python train.py --model="image classifier" --dataset="cartoon faces" --train_examples=203450 --image_size=40 --crop_scale_min=0.8 --horizontal_flip=false --targets=["expression", "hair"] --num_classes=[8, 7] --arch="convnext_v2" --isotropic=false --norm="layernorm" --activation="gelu" --mlp_ratio=4 --layer_scale_init=1.0 --inner_norm=false --patch_size=[2, 2] --depths=[2, 4, 4] --widths=[64, 128, 256] --kernel_size=3 --label_smoothing=0.1 --loss="cross_entropy" --init="lecun_normal" --residual_init="scaled_by_depth" --optimizer="muon" --muon_scale="original" --lr=0.027 --momentum=0.95 --nesterov=true --orthogonalizer="newton_schulz_5" --adamw_lr_other_params=0.0028 --grad_clip=5.0 --steps=9200 --batch_size=384 --epochs=17.4 --lr_schedule="cosine" --final_lr_fraction=0 --warmup_steps=460 --weight_decay=0.007 --adamw_weight_decay_other_params=0.05
Rows from block 7, named by matrix and row number. Rows with one number belong to one neuron. Each number is 500 + 25 x the weight over its row's rms, rounded and kept within 0 to 999. All counts start at 0. Numbers have three digits each. After the name is the row's rms in percent of the matrix's.
# fc1: MLP up (model.blocks.7.mlp.fc1.weight, 1024x256), inputs 64-127
# fc2: MLP down (model.blocks.7.mlp.fc2.weight, 256x1024, transposed), outputs 64-127
fc1.525 099:508504506497467523510537522447520531476483529492500511481474515513524514503531468528527514538523503492497501492496576495519499519506488449502544493518540497478541509463534495538493509495485511
fc2.525 108:525521551515500450484482469530484502457475473514508469503469482497481497509499548489476524476474466500462527532503446486486534519498533492504499466474499471471483480506503438453545481462503487
fc1.526 050:523514515490459503523493536472554469488494479515457496489451494504487519535553482534467471508540521515480457484501513539482470501491500507492495499498509512551511500480494541503527475533540477
fc2.526 050:454455474500478518484508460528502476515509519530494462515515494475490492510479488529512499473482523489513507450517514515500520493485525514457552529527496489520471497496509490459485493476480526
fc1.527 138:484513458484504490493480507515490535496504479544510550531494502493493439512491508496498515520487520506483464512526511510536502502535494503502542513506487497500524487470449534543474510534494495
fc2.527 133:518523547475483504513510521504476501483523488497485490459508522496528493506464499516527485509507475489490516489505519502502501458509515506486503505479479455521502478554530518508504491468490503
fc1.528 085:480553486529526535532510521474480472536485533473466501503505493529451485513530563494472533497527516514486506513522489485451471502475484540454497488519491469536487481467501467518479477458487494
fc2.528 088:535544520510482466457468501469478495521518452532494501475507518484534532516473567501524493467560510508486522510506495474463514499535475463509536487441491495524477494497504547480477426475487523
fc1.529 090:514536504463511504530489489490511503483478482490477514533480449525545513498466513505526545480537509492484490478484542542508439488511495480460475480489512499467518508533488484500536481555518538
fc2.529 091:476496491485470482478484524514507519508479533530518492479494481479500510518501491493492533490489503562497510559518533483514541501506470467463483499473473462524466499512488520530561521457492535
fc1.530 094:508494495495531491534500530477511505496517524514476501503526491509513511497516471527481529561471487527512499480500530509503486452503475539463518507567509452503518516526511511463482478504520534
fc2.530 103:494508497552508510511467496455480502529468492455507473516505514491490513499475485511515533482492472496511485479509484495516503484515535473488486500502475509517429495466496532447538517543520524
fc1.531 110:550495549519477492544510504476473524435516505491490528470492511515525494465461503499519511534507480495499504493509545533507510525511493458468522451528494568460512511501523471547511484500492515
fc2.531 097:497529541523505559483509453474481514484456467512513500464532478526509501451530522518487485494515534516456511497477480518491495508550492505463475478465464496473492493548518484495494499476426509
fc1.532 078:536475514477499504512493496557518488482495533490482476465531516486496513484490448493490483536489531500481485520474495492522473460502546515505462508466522507484498527486495490490536518493492491
fc2.532 078:485490463518460539512496484529515504499466490480473526536486474441496537547502482498468518520460476502496485465537487470489491491511500523522519506508501511469505504512502511515501467463523497
fc1.533 119:454475514472471482446509503513494490482479515503493578491478481509516535528492492521532517505532468545477479504489476513468507494487492522494524524493518540479490491471506493513467495530456525
fc2.533 118:495537484484493491518518525508516503482521515517501513495516540473473506539482555475517541508524477473491519470501490542503450559478526462485542463503452515487535511516502512506506496494513535
fc1.534 080:528501465514502552493495518493494461500471480493505497491506506476507504487513449535495470535471498528497490524497458466509476479518519524487437487451511509518548482454486497465509512490483579
fc2.534 083:471520494541531539532505469447554484534524478501488497511485528518489476510514475488481525478490460496512487477468468501472537537514533497514505544487532443442496529519487517505491515482534547
fc1.535 103:514543502507474483478543477465487535509523492490516503503484522512468477506490493490479533495515524473513494525515508524436506538480476456471562480529499522501469503532512422527487517490521519
fc2.535 108:480529534500508498463535487514575512531493480507520513503514513508519499502480520444484479507511464531489543461472511454538501498501518508515517529518455471542523479504503514476479493529485513
fc1.536 078:472532488465481564498502510499486524476522516461488525533504539482522491478502518499510555468466492470511437539532496480516539538490545465467524485515513497511484501472486499522542477455489513
fc2.536 088:482520468488519498447504509473489479512484481522459523493496511494482479473503491469524511517528481495512490483491517489497522444530477539508480490493493518520491484520481500504476498526490548
fc1.537 108:500492532515522459486503491513486489540502486450485488566488500534519512490503497469490512495501416519487490472524514482534502491501469511522530488542502432502493473489494482500500539512451525
fc2.537 106:489504524504515501545468496481523498487518491498478472470507539508499518481512503507533511511496487529485473507501451512487469512479502475517471512508478539457503501494498544539470534521510535
fc1.538 088:436493510455488510537499489466507525482491517538520492493512492515492464472501486477493485486485477506504515522491577516463512424506523486453517502560527500510454489468538505492487480531473487
fc2.538 092:452490479462506570465500519496511491524486493515466541475535445569539509510550559499482501490486448481498486513490499491483453461496491517461480513504517520473492496504504495499522511518493530
fc1.539 099:534526471499507491486478534503493502490486485552521498498539533499503544488459465491480488510512513476491501490523473477502506475460484542512521485492512472527485478506492531477480497517451514
fc2.539 102:528458522472504491450487494493524497501500531511494481531514500471505463489497528494539473524497490489528533502515508494445505508498519478498524532485511482538485516477460520463491510495539482
fc1.540 102:544501529498460499497512471515498503452502498519501488505505502480476506526459552497509491532507480532474523554559510529474482478464526523532523518490545516502473482519507510498487466471502508
fc2.540 107:482497506452483495481469504494522469458490477510508495486486472508504464494483504492474492497527472523526524491540567470493511500459509499481506475462532508503487476482525468467519475510537503
fc1.541 099:531491531519522485498540507488530519464538478490456516509518489548481494494539490471476500488469473504475507535449507484457496572450492471532539519556521515492494510517513513490521506491529505
fc2.541 097:543507507487490497481466505475526476496506531469502497489537467570551492527521465498518522479508486483501484485497482530503515498530526482509491467490446490461494535552524465484492495512475487
fc1.542 080:532450523507505498488587502545549495484479507535500474530511506509536491533487514519473532507505468479522499489509550501493481506469467509514450510483552446483496490503503491504518501533495518
fc2.542 078:489491499518529539504495530509516540538497477499512456477483503509490483502518484479540522502482502541533462492513484463500485505486555487525495538481514536494469517499514457489477530526518489
fc1.543 068:479495525494517507479449510527496478500550483508544474484510532494533480502456503489523485511503488455496514510518491469521505546499544497473475483563522513505467503509510512501465495492475499
fc2.543 075:487489500552512448549454540511523474515469494507482547534484500573510516513510516528503478519477478542480551511539536501512486535519502550521487509433535493513526504494486467468535508541490495
fc1.544 097:495460504490466533499456521445520470573532473515513501491523471472486501528516500519485545497485466510493507531502462476552521533463496523509513491517529542502504502514501507452505483489486507
fc2.544 091:511486493500479526524516447510460488502491472500486487481500510520497510546497506488523467507464535492489432512513498515490540528537513488496486497495484493489505529464514559491479430468518484
fc1.545 097:485516449508510493514477459476539476517455475488495517549500498508518505513491567487490507533482550513483496564447475513543501508556505519487524472506507512465523507487484544452494476534497471
fc2.545 114:529486471469478488531507538519530488522525516502549531510518587489488516479524455505526495498475481520511504507492505505515478491504512557570495487499520520469502554554492519480504489518510476
fc1.546 085:452514495530490472507448473510500507508508482503502516517511481493461462490534476481494489520523460536501503513478442450527559518527478527478504502494466509514508462471495539452543553546491505
fc2.546 097:495481510503571503464489514498524515460470538490492457474486509504499502449506472505531490457471475486499472496508538545487520538535466508516553557518490508499473506507503487505514509518493521
fc1.547 099:459510526473549482478495488508530533529472504533515498512518551471475536541457499491495489509514549452467457506474504520495465507508510476517506522492489529494488542507503503510494473474500517
fc2.547 114:481478468507479487546512475452510504482535503520521549497465464523515508452531486495506452483488493504492450523520483513464451483526501495509494470499514476485482512507536524516488528475537490
fc1.548 120:516507468562502500494516481479539519498447460463486484526548525508495478436504518483527512481517506490475488537486511470440507526466481547494516519532489474511492488480505481510440511538487566
fc2.548 115:538515490504494482521472465501516482483506515480481502499557460594516563501517494510534494487474533498518518537527477506511501515511460493491502499524479524512513491484473505453479509504542482
fc1.549 143:515484485524501496538477551500501468471457525481472472503497495571539548544461522503520501523469493519479460489527527510542489489512487526497487494485504550497522521546498497491487534490533507
fc2.549 135:454500489506497499500517510496501469554464489514481495531502491512520504494518530497535499493469502489458491454495495511472498500521479520517491470479552538483501539470480520456481552469503532
fc1.550 095:544474472485477507521543510501532494425440509495466465463501531495481462433532471486499485506468500436433471503503489460528500506445521481510501503517533513503473520530481486476484543492515483
fc2.550 101:510522510533468474520489550516522498477507506466447515510489499504537526564528482531481509483477521453497425480544489504494490488534527518492467532504488425499488495514523483503538465488485517
fc1.551 135:443564481492512538505512530491501539451482515517550510463512498521452499501508527546491496532525467467502491487462486504454489517506491512522495493489493498523478470465505522561541465526507481
fc2.551 128:521506455493538542472541481540468516498483468546534495477485513497518485456464525518511527514497514512511498478504537498469560469518475500501562532520490473495476491495569483479518531455481514
fc1.552 121:495477507495515527483501483534535523505481495536476498544429462489496489513452532469512477509510486495527522485482533514522473460520517506535511547491476464495498533521495499563473480525487499
fc2.552 126:508503511500511515495518473471524500539501514536512456510531471482499533521492496497540481466468473511476512503509474503540494549528469517496555481517489513502491474505454475498508446544530480
fc1.553 068:483481504473476463475521459522523526440548534552526478497508527522497486525480470514466464543492515513525486502476476483564521530512475496479488503501528503459517423500482495498504556502523476
fc2.553 068:524508497534489535493494512527519527520508464494461479518492470494489476557503456482530522487490542454496487496531449513477534542521510449480516483486527460488481501474517428551506473509482498
fc1.554 101:522553510469496514497471484488499492443518485501448492503557478496491499476514551518529548506539505488513508508521452527486521499454465498523546517469478455510484483456512521447532502496481493
fc2.554 107:467475450485455516477480512492441522495523509474539476470494516463506500498504490488515546475517517476533505414476483499536509486514525514494521496542486511492510516529451515549492480480532520
fc1.555 095:497470511484515519507516538458480516488486483464478493535465484523472466471494507507492513537499477465530461442481497515503489518484450509522523483473475493449513479517476512471530516498513486
fc2.555 098:491523469518499483508461502518504488489542500531471430520538502509542482516505493489525470533493491554515487520505475467463524466503534524464496477483499487534491533459467488444554477532471505
fc1.556 100:502491478507521531511505483474478486525522436557491520499515519502447514511535482510482536538519492435506475485532523546474445496508514484533512505494486490533439518502496458511481510478523481
fc2.556 098:479491524496470465463493509506530501442517503521518437485475483491518498504494455487520507486518506536537483501482507515502526538460499463514499498461507509494473555510523456561490539529560504
fc1.557 101:517480491506516510495486529512505522500491494484471495500471483532495527516484489516534457499506507521482506512494516482516465455484505496454514465508481513472485491539478491478524512466537482
fc2.557 105:466476467488517514492498482476488564509485532506462501553506487553509496494488490486498550492525520491469528527533515483499511484503447445508534480478485475557503490462465512488483554478551513
fc1.558 108:504500536499527498489491459496504496497509461469485488490457518523508464490495480484503491533511514489560544464484461526537474504503539475493498483532561494522489535541523507525504499502466457
fc2.558 109:504507483510539498515440491484493506523463466477466476448506516473499481519504501505525497506489519509466476456499511534490507473500490529494486473516527519488497527483470529494515503504471468
fc1.559 096:478538502488515507495487550512533536457546494471514486481508464517547501518491487486476455532571523538500506497485474551462486428481486476488532517467528484474507496506496498490477543512517514
fc2.559 098:501558452489466521505482471490503521496508502451471522488502474493504480493462509530459479512508564509507470533458446534520513476516490525501504521524510504472550523483479531464488481485516509
fc1.560 093:530467495457522531524532525520527497497511487443523459494535503526498498479496504505484468498543462465498484478492476485462498521503489486463519519569531549502520497511471506502513504460493538
fc2.560 089:518508463503487489505529483540495482542523431494487500533481531505515523504525514548493520536521517506494514503492485506499518446482511465464463563518512472511474484510500504498475500511539481
fc1.561 098:504478545509502505513516503462500459459468524509486464487471525547502470495514555501526543505530462468512433528488520518501548461462532499432493529531498523528508541503541500491486516515485536
fc2.561 093:484460492518515490526513455494507544450516472483537523486484503519462494506468489475447509473481530492450477544521476494541522475518491525450522528469465440531494539518526502469516509548461503
fc1.562 111:494513544499455515497472500507495523510499512528460501522502471533508493507513459503501467536510478516503524511484493500487520528478478524497451500547504453515542495484485485482499446447489480
fc2.562 098:512518503487438545492538466531457517478476493475512511477507530448514493485471512525523491488490509479525501503455491467538498566509464487518511503531505501470468524456496561501518488534510459
fc1.563 140:491509483471486494454518463508525484493511493498488470499473526475513541502531449517493518478539502515460430490491502503503534519518496508477507511456483520490458500504502480501502473523478497
fc2.563 116:527543500494508493515496478511496519515473519488534471512534517518483463524490500511485492533498510517459516492543501463472518496494513489498492500473513498478527509506512515469474480549480455
fc1.564 120:493502495551527521469508502497501491493514443484473459557512527475485491491521479540481493503486492499477454501498485444502498528476470526495517502522471507486504508518462517491507504480481516
fc2.564 108:500545521507500493477473519507509542469502477501490503498504522518495456449510455472446527466502533535487487548482534518521484492517492500520452489499478507488505517489516517487515478447572418
fc1.565 118:493485477490515509520465481524498527460507490511474495483504535509503520474529482466479479510473481531564524482509511488492515480492478473512503515475494507484503540527487492496521490477482494
fc2.565 107:512494510527501475479512493520487510503496519500526467528493475540432479505451438523500519500531523505526467506528467516462534493517441471494480535489533482494465500511521495500487470520539501
fc1.566 106:504490488534495516495519480503490505524484468531485475514520503498502523508525522506452539478466481523498513552522509524466501508524485494524490496557554501499503510519523447480505502490529507
fc2.566 114:510477471501476527540519523496487443477525469544487518521516499501470490531477497523452521530487522529482536519517472504509521477515483511511448490562555494476526461501504513530529512508519512
fc1.567 110:529500517515509503543523533473455494521522479516533503476435498491475500510570503515503514525508524477515519466489519480494517512475509500453465531532493460526507516503512525486478502509516502
fc2.567 116:520528537500497455482485462492555479526460468517476496529517503509478512532461534541443518456465519485532511496481527464481497497494510459470521537519490491453513507504470491479505507497459465
fc1.568 090:486493497479552454443482471515516475498501520472503505519469543534479501491513470494509464438474515512463502496540498481521528505491481504464495459518520534498496492514547469472498535475512465
fc2.568 094:521560465535494448514503488520535567495523473494498487505467508503533469467487487523472485499521523502535493490472508475460472495476495485462474459469501481498469479496489556518530482529520477
fc1.569 105:532467461500479517464435475493517502483534503523499481505515553513512496475555451517474559534497517486503483443501481542496500517468520503487502474458528517471537503509524538531516464488497498
fc2.569 101:454474514496471508481472509503515545549527477547504505499491500507490456526495490513466510498513512510516512504531485529504492510487480479484474499503514505498450506524505522481505472489470459
fc1.570 060:546510509541501495503507525498484478509488507468475448513467493517492516468517490521509525488495446463557495473512495461516494504476503546526505508511520526459552511461508495484516495495526510
fc2.570 064:528531512487467505493489502489518518481504425514481509514496539502508490497516491494484486528507498542516511496482536489532526515484516517486524503506507481539531525511472503491509498499494462
fc1.571 093:478510469558488470529486492547532523487550524508534518474534459502478481519505502509516485494521516527505511515490494472482475456480433534506505460465518541484501504456454507487526496471476521
fc2.571 093:482481460569503524517543493474499472495497524517471513529500456471520525516514538487517487437485497487447481443518503480500513504501503496534491482512466493504529504493490508576516490502512448
fc1.572 115:498519487476493472515500479519511482512503504471466513538511524451473489474447486471448523481534482487479555510500484503526505537506489538499460492540497497475477498500490510580472493501484465
fc2.572 109:537517521499515476511492510536469466495480475504495483510518480519514490483472507545544519522509465467453475491527506511485474558467502484537493473508542513525478457478494502492495481515498501
fc1.573 114:537517510463466491466501483523538533487493507514486497503459492512480462487496518478473492501513540483467505517494443481508497498530490476552481431489507492501491537549536501481483478515498506
fc2.573 110:489540487513497439516549536516476520480470483477505508466552554478507493488502497512509484516542507534530495505505520495497506539522463528536498513510483521481507510476485501513520526500492440
fc1.574 104:517457507520482506500514431451483551518525560514498511531512550450446485450494478491512516437510459475510543534516516478464525465512566454455498523457501490519480517496523521517520559524493539
fc2.574 125:543503467534497450516514518525518553498502512499466488538456497503501498522452448511502500515463474481430461507480524532514505482506508479523474484519529474509493482451510507491514488509528534
fc1.575 057:528496539514506495474501489496483505519523480473500481482511530519513457501472490548471512487512502503505489501577518541441421464504471530418522464527504533484465508500454470478527514519494535
fc2.575 063:542499460584488527506510531539479491532457486532558510504535486500506514484500504480508490503555460494451497502489442518497482491510493491506509513490546507529484513510504481518506546511538483
fc1.576 107:488484453504553529497501505608501529491496529486532487534482486508518438482465501446463490491493493488563465519473516518486506498490516506521499436524471465511495505470487496482482477493471480
fc2.576 121:471515519500532488507523485495513467495479490487497474512437502524444510441509484554502448534496505505476484503481507483484482547510514482541505471471490483517498516512515486488514501515521483
fc1.577 134:520494513525471504473498473505505524507500474493474476532521499464500470470503529515501509539485496443511461497487496533515456471528470519484485505508503479443521476516524513484521503518469503
fc2.577 119:481470507473543485455498470465484481507507538508507472493484529509491489512501463506480496494506533538523526452554501511507537512506445494490507496510508490495493532483460470529511502453540481
fc1.578 085:498530511515486538511477521509496453522522510506498525511490496546517476511486463520482542500472454486516482502532497503508490534528509513493483517550471464500528500512503512487478443474486505
fc2.578 092:532506500489510508521502455490458473477523489555452524507502497489506493533488477519485525491452460506509494524481501472494530505545506455511461508497486494521519479474497528504539506509523512
fc1.579 079:444454530469545510468531526471503528489515489553523466540500506449537514512518464496523506468531492508466484511500516527508488512470507453510470504514518496502523493506513462504460514476467502
fc2.579 081:476499525512452517527532545467509508461478460506487522510513472486535524546456524478464498520497539503454543504457537518527529512507515477496536515526516481494531527514473498515477539497472522
fc1.580 118:505521515528452514541478458476520475535548432513489507498507504512496518551513483531499500503477465515491489562484497545529529495499479547515481528476505505493536457517494507489465451505518477
fc2.580 113:488504521469511502512520479518487549497496535478462499489528486468469497520528535558538507464485458547475490453489507515489530528513472537485502478518511531569509472506526507502524485549493514
fc1.581 086:516491476481530526494482496488517519515492459503490500511479503516515527463484532489487475493510456522517515510502488501468517519435497489491534511483518541562485527521489430539535439508482481
fc2.581 095:495527503490484491455518508497505490509522432480494510529505505521454477487518523459500487530439501565535505487489513505466499465542478536508510493482472509470495566490487479487518518459502533
fc1.582 086:464479500482449507535496519534505483488486469473537479517483513464520491488495510534536509467523489447515487499481495481521462484476508469487495490472532490502504507462484520489516563499467522
fc2.582 102:481472528522528501512501450518513489492502462463486521499474504480473459490522483487484512533484487503535466511441480490475518559482496498531466485536466542505494481457519527423506474529446476
fc1.583 085:532505500528488474529548477529539502539475504460541527544514542475522483537548480486450499474492451500512450544476492482488484493495502537510493507523553477483499480518538499476493528512478516
fc2.583 082:550499474531550441529521503519498490464531518516484517502503475506476489517513498489520470529459519511504502537501506496513508469504539515489486515531505511454541525486506531471495548514466517
fc1.584 136:517537530446464483515495510511495512524500473492489487510508514526493501499454487501472505466477517454484498528511454483546464492482485474512499542532474522496492500524509516510517468521465443
fc2.584 131:504478517479522501507488516466538469545504495486509509492517462472506488538521465501501488536465451524474502488481495510496509532501491475534501520489511457478468500515515490498481443538485490
fc1.585 089:501528535515488540452472480448502521512528524526522543487465470477542507500474446504554497487471530536484484487485484537484471505498495511460519497538514457491519563551435486504496490543486513
fc2.585 095:487481478480530500484507506498483480541515518499458459484489500528558521512485494506529480508431490525510505504479469502510502520492550474486487493516488458551478458512496492463558490520514477
fc1.586 079:539473482536488542486493488525516490462526447463488465508524517515501476541521446525467491508540492521484522454505515484499527521532498491441522427474499475489481532476492478520553466528496518
fc2.586 098:497561505491500460524489510547482481546495495488493490506536465463514498504475561507472483518462496484515555527515503463497533516551526549510500506450475495490487529442507495519540506512446500
fc1.587 103:503552469513462542508512488534526482518512530490489457492523517512540466493513530448478447535473483517505506490522526482493475542494509478515538507498489483464488502497504502481540568505482480
fc2.587 095:517468528510491492478504515460490488486476470468532473530473465521502462455509511499516486535501481522530490520509492455495522512486460506461465506510553468457531464500481516468503489534522531
fc1.588 088:453476470490454508499501472517517487500540496518487528480473506481523497533510505526482518559484503503456481506448508537542494543489445521454478465534539500505485498489479532502532506461490488
fc2.588 086:449529512529512492543519486504472513489509496487498508535533499499490472539493514506464503469513482502504514488488521472523503498485462506526494548480511464514487478481498496510505530468490503
fc1.589 068:469476474545513498487513531517458489493516469529464534499463447500512474449505542528493530497516477521504481531486436474521492496519494552506491517533504460488457468481528525464509438521473513
fc2.589 073:476497549481510506493477513500425533491482449532512503495500473512519458478494496449557522508492491445500534481506462489501527511540478434518518500533539527530494437508520483535508497498507514
fc1.590 122:545516531471481501485516514483493473481460512544519488488531531477477504462500489489491478510505478529481524484509528533512458529497488470544544456536498559478495474502510470483493504540502460
fc2.590 109:525505496432526504488524518504469496536491533576503494489504473451528476477516458498508497506497538553497451487464555545520515531531461539500508473501513489498522502447471504471536530511530497
fc1.591 077:531487528486516490515498531518476460466492497497492481501527509489485498513514498446562510549510476516538498493529486471508441520496474496470499491535493496458532505518495506534510499516515458
fc2.591 084:524515532513511511487548448500480484506478504537491514487478497484505478511479525481500520516481517483572473479532512509498495484505504488455503511495465523496503469486484472489551498459468516
fc1.592 071:528527500503509543504512482509477511537525522542506504484490485505506510470494442521501480509493529514511481526501506559518503462477493513507532511503513459508474495521486523480504480540557507
fc2.592 073:504465456497483497489521565510479517475539546490509487534497518484462501520483489476558517461488496489495509517487492430522505544503539480526521496542500487541482532494512450526461524519506514
fc1.593 088:551505473506504503454477507516494494515489503553495508501507479447491473525481470514501492520501501498517545491523513478476531494487495518531501441461503512477520493488480473508504501539489511
fc2.593 091:516497488533501504500550512473529514513527445527472485528446496496522506493506517540501484504490481488558515496488504468496520535524480516512526477506513501528512491494500468488521480520481471
fc1.594 090:495509526489483507556480507491482507508520493507445487485532456494511473513517525531478496487518530489543537489521542532527513472470465534512510476487480469511509488511489522510463486499488538
fc2.594 099:490516546439469511497544541475474497485544542506489513506522473477506498501481529463504519456482484533503537508522506489489477457523490493477486549492523505507471508498450492516514495458498496
fc1.595 084:519439503480505513493482543526519512531489485487489510515506477481501519515480500475483506494474512458495502495506470516547531511432457475457455501537492470509519505497472505504494544498500486
fc2.595 091:508516496491495506482529549514519520523513449509468562531509519522505500481505525499491489524467481546529462486537516513442537550465524502507483523527516520496490495539454482520490493506489522
fc1.596 105:518495480472478513529495488503535536515489484554468511544521493495493453503526527468477475476499469508541514474534508489559502504516479507535515515518498536491486507446463491484519478473488508
fc2.596 110:499482522501500530521483477480479529484503521572499475526464518465483536434529496484547479472499477492426433536474536469485498463511456543494547497533536478497514533510506449546467518508475475
fc1.597 134:506517495491549498493507535502486511480481466452481465478504474499520523511509478516524464480517514474515494513528488461514503469515464508519523455515488492515505512552494474528494493495514539
fc2.597 117:528514456502493459493494547533501505473486466534512506545470493470534462482494507513482466473490531508546468489492462495517482521502490512454481514505475536499511529487456497524538483471529516
fc1.598 078:484487537520504501475521507516526479519503531511524507538478618492532498503490505486498487476518473473532513455523488459513556470531499488527508517498523507499494489518484487475509506520493500
fc2.598 081:498559500531504441515583526543469526523541490477434502522504520510472510464485478506522516523525518480479518512536490522527457515490523479528516535493495493525493529496512473470486554468511505
fc1.599 175:529459494472497498519511511482492511458484507468517503525483528533526498495512532517477493478539468501506493484494507500482488521519487504520457499490482492456500480507495472463503479492471520
fc2.599 139:516482505479507509547490478492466539490540545525530494516545513514475483509512489491509541491519515514449488494504500472493499472500513568509507480477513475478478470499506523491526503527503492
fc1.600 102:520470499508515492492512495467507475558500487522482498474515464487512478511477499495463487487491495545555471512475488489471477523552492501492535512523521545484500453476523477511456492463496495
fc2.600 090:503495478503459491526493488537493470464481485530443461531547440481528521517540518536504513507537501501490506521501489498498562476507497522514475510512461484486490521497507465509481506518491491
fc1.601 067:453542484517495497496529500497515490498512473523517485512508564505524491493536507506481451510499491496513519489497535459585522494506472498535527495532528469513552483544482496521478475533493466
fc2.601 070:498570490506567472529522522542454466534536473491526522527528525480455502520484500502503548497563497496481501505522460522528502516491500524483463525477501470499475488491510481481500496507501460
fc1.602 133:502476496492537495513526518468493546567468499512440499498454511487534481460517469506490548504508467460490503529500511454516520467491477522491556468481510506502527527496513512512487494525529505
fc2.602 121:489520545493536503463530515503521506502484509500482520509528517473509517541501488500485512489478490544517509538513538485506466494494485494526536509490473479507525514519469513508524504517549492
fc1.603 088:500523515461465484514502529532489477493528521474499482475480508546479499479527472542504494483479534541458466533481510482476457442457489500476516457531503512489515469481532469535550489469517485
fc2.603 088:471517469501473453507454501506504457512528483542482500479469462514486502512527510504497498477508440494515490485492527447528470483513493482453519462547475522493480449529516533479523513494457510
fc1.604 098:529519513512501465551478488482511505503470462492517497509454468497493454534473475491460495492521503516543509516472460521498497526555480486466492522526486543504513483503511498513528504483459506
fc2.604 094:508483471505501491517521544501480466455470458501494480492500463490503460536551506523486503446500496482455472454477553495488517503496550539511493537510476496451495560508474487511523472480483521
fc1.605 117:538500500540506458524498490515501449545516530502541510518501508532518484525510506546498487510505457484485534495488522503515477493445477482506518506489485489485515500481509494483514530509464576
fc2.605 120:478481509494475570531511467455509542497505493533517479455466519509491495519506523497531515522505468501504462537490512479492501544475475491475497533515542506519526539496479501499535538548458464
fc1.606 100:477492463518507474551502519508487527485552487503514508471494513509481495532544512474497514515498462474445465555479444514525500511523469561527500476493484519488510480491508482509550419519469541
fc2.606 097:520502496472504485485484489440493506456521504499498489503499491522462490508485454494551516479494484523485502495497500512481485504502472492520546523514512493486515514540519520509515504519459470
fc1.607 097:480506508500564499524521486497465515516513513474531486549482511469485503481547452494495553510509509481550490489476510510515519469459514528455548534516525489508509521514512449486490506486522486
fc2.607 102:529476462471488494461510516459557512485452503469503501522474481465470509522548440445483462511494534561496504521492523489490491513503482480544460508519449469484525496520502515476505522530489494
fc1.608 067:470487507530463503448505515491496539522534484489465501490485507512513523487478525524487524508517496474457518484474482501508520522559516569461555473495499534530475516498444510502498528522532515
fc2.608 080:495540568558510500487506496544500488494492492525549504506542482510489499505508532529523466488482478491454482506531498451510509493498509518487517498480512498480509505467472482467514465494564488
fc1.609 075:516511500508464507515472464455514529489506510500497541499490517494487464542502505516478501504515491499493508511470521462517504550542508502492486470535507553507495490510445497489485468479456474
fc2.609 079:529499550477567511502514482514458472496504477509539508561470518466484501504547476499499478484528503501525529496498467461477509513506495481456513511472497486532497499435498518502531469462466441
fc1.610 103:498532482479506483472487520491509494483473495525524463520499470501486537520488459506513486491497502489519478503515490472477560496495507501468499494513463483469542534503481463514524503441462488
fc2.610 108:490481523517490470510498501513491499502467456515527497526492474524473513455539471488500540486506524525471475533487549519476533496486488497513518481493529570515480472523566496470528475507501497
fc1.611 072:518503545525478519473467530509479492455479491479492523516530508468491542456505483551515494527513532491541522487541515545511539530513457509519521495415491442473539528476492464472502502512529458
fc2.611 080:484478528486479506482475484514472496474509553529509492466487477539470497470499528523475513455489483490556519509554495546449527516483471508521542504499500547546519528510491513522533507463500485
fc1.612 096:546510477497511455499491467496510493494480468454477459510515513453517535486477493425472512523531533521492479493510494528459524473515497516467470487548517476500508545514485492479430544513481518
fc2.612 101:494489539545519509566460495517519503503506486503466495506515483503451510517533481491494500499491534543502535497507507486531400482484508526502481503460567499491497467522496493437506495519497460
fc1.613 101:491506526520521511490503508508500530509539481468490506491529484465510496437553494477489529513445490538489489517480497481471524497561472469481516510518494469517534478528493536460543535532475527
fc2.613 102:487503438512534493501454518485463441514515521516481516537518484471503520491521505459516494494489531523499510498471495519541458514487481566534466484465532516481500469482489524474469509471466459
fc1.614 087:524459513526516519451488456504539495482497478499478523508493510457540517509509507522471463511522511462504468538511510456522531557527506511478491519505491540493486508471544526531497492455475541
fc2.614 091:500456517522485530489505486483452543505454474523470502523495503480544476558553493474515489494501491503500502527511489501558470550499444514480434484516500513477461486527534503471499552536502481
fc1.615 083:530512530523506519545479473534507496497472482549509497499485446498489451487475496491472512548508513478517477538487484465496492520513476503501493465517488496489445515493510504506492522458533534
fc2.615 089:484510488528475466490520566499500508514514472520490553491496515517500508525486503517493526481520488523503521511490537513478488484538528515510499521461527492509506513519510508500513557494480454
fc1.616 105:496501515487523493494504476475508482496489503456509517485501548512487505513473507502495513485441512521484477486483507504517539502510474509517534498483516534447545487517498496495499524512529538
fc2.616 098:509473499517504502502450486517475525500497490482498452511499505482562487508514528507490491511487486520498488467531504502482526539535469514487486476460485484506512458439466517483484525494476481
fc1.617 094:490527461481492548496498471483483526495524536493492514510491512521496546541481500514506487509515476507524477494451508449454486465524512478502527516470549481492502502509510485480544463495487531
fc2.617 109:503524503501493505490495495486523502506514501485501490475481544480540527487453519494505459493521511506548490509527482506490508481516487453504494489479484492511560496460505483444493483472503514
fc1.618 083:512498479484473490509533450496549461472497472552483554515527485489504527508533518467491502472474458504489547486528521537552492523492504483508526481488482519491500496468528504454508528483470524
fc2.618 081:484486494549489503527470526485481603473465482506509459482503465543529543472555494522523540479510500492508465464495517508491529476491446491484475501487484433490509459528466481488473507506459495
fc1.619 115:491486481519485461477568505482512493485498545498467521464512519540523512493472506528457489505477523468433493477448499531532559499507491511426459486470519491528463539522504497488516494520484469
fc2.619 121:530521504481438497491517545515525484513479491499487510467478473486497474499512497502466490517484465464488490473494517511526474528508520538509510539494524500522499521541505486488535480489480450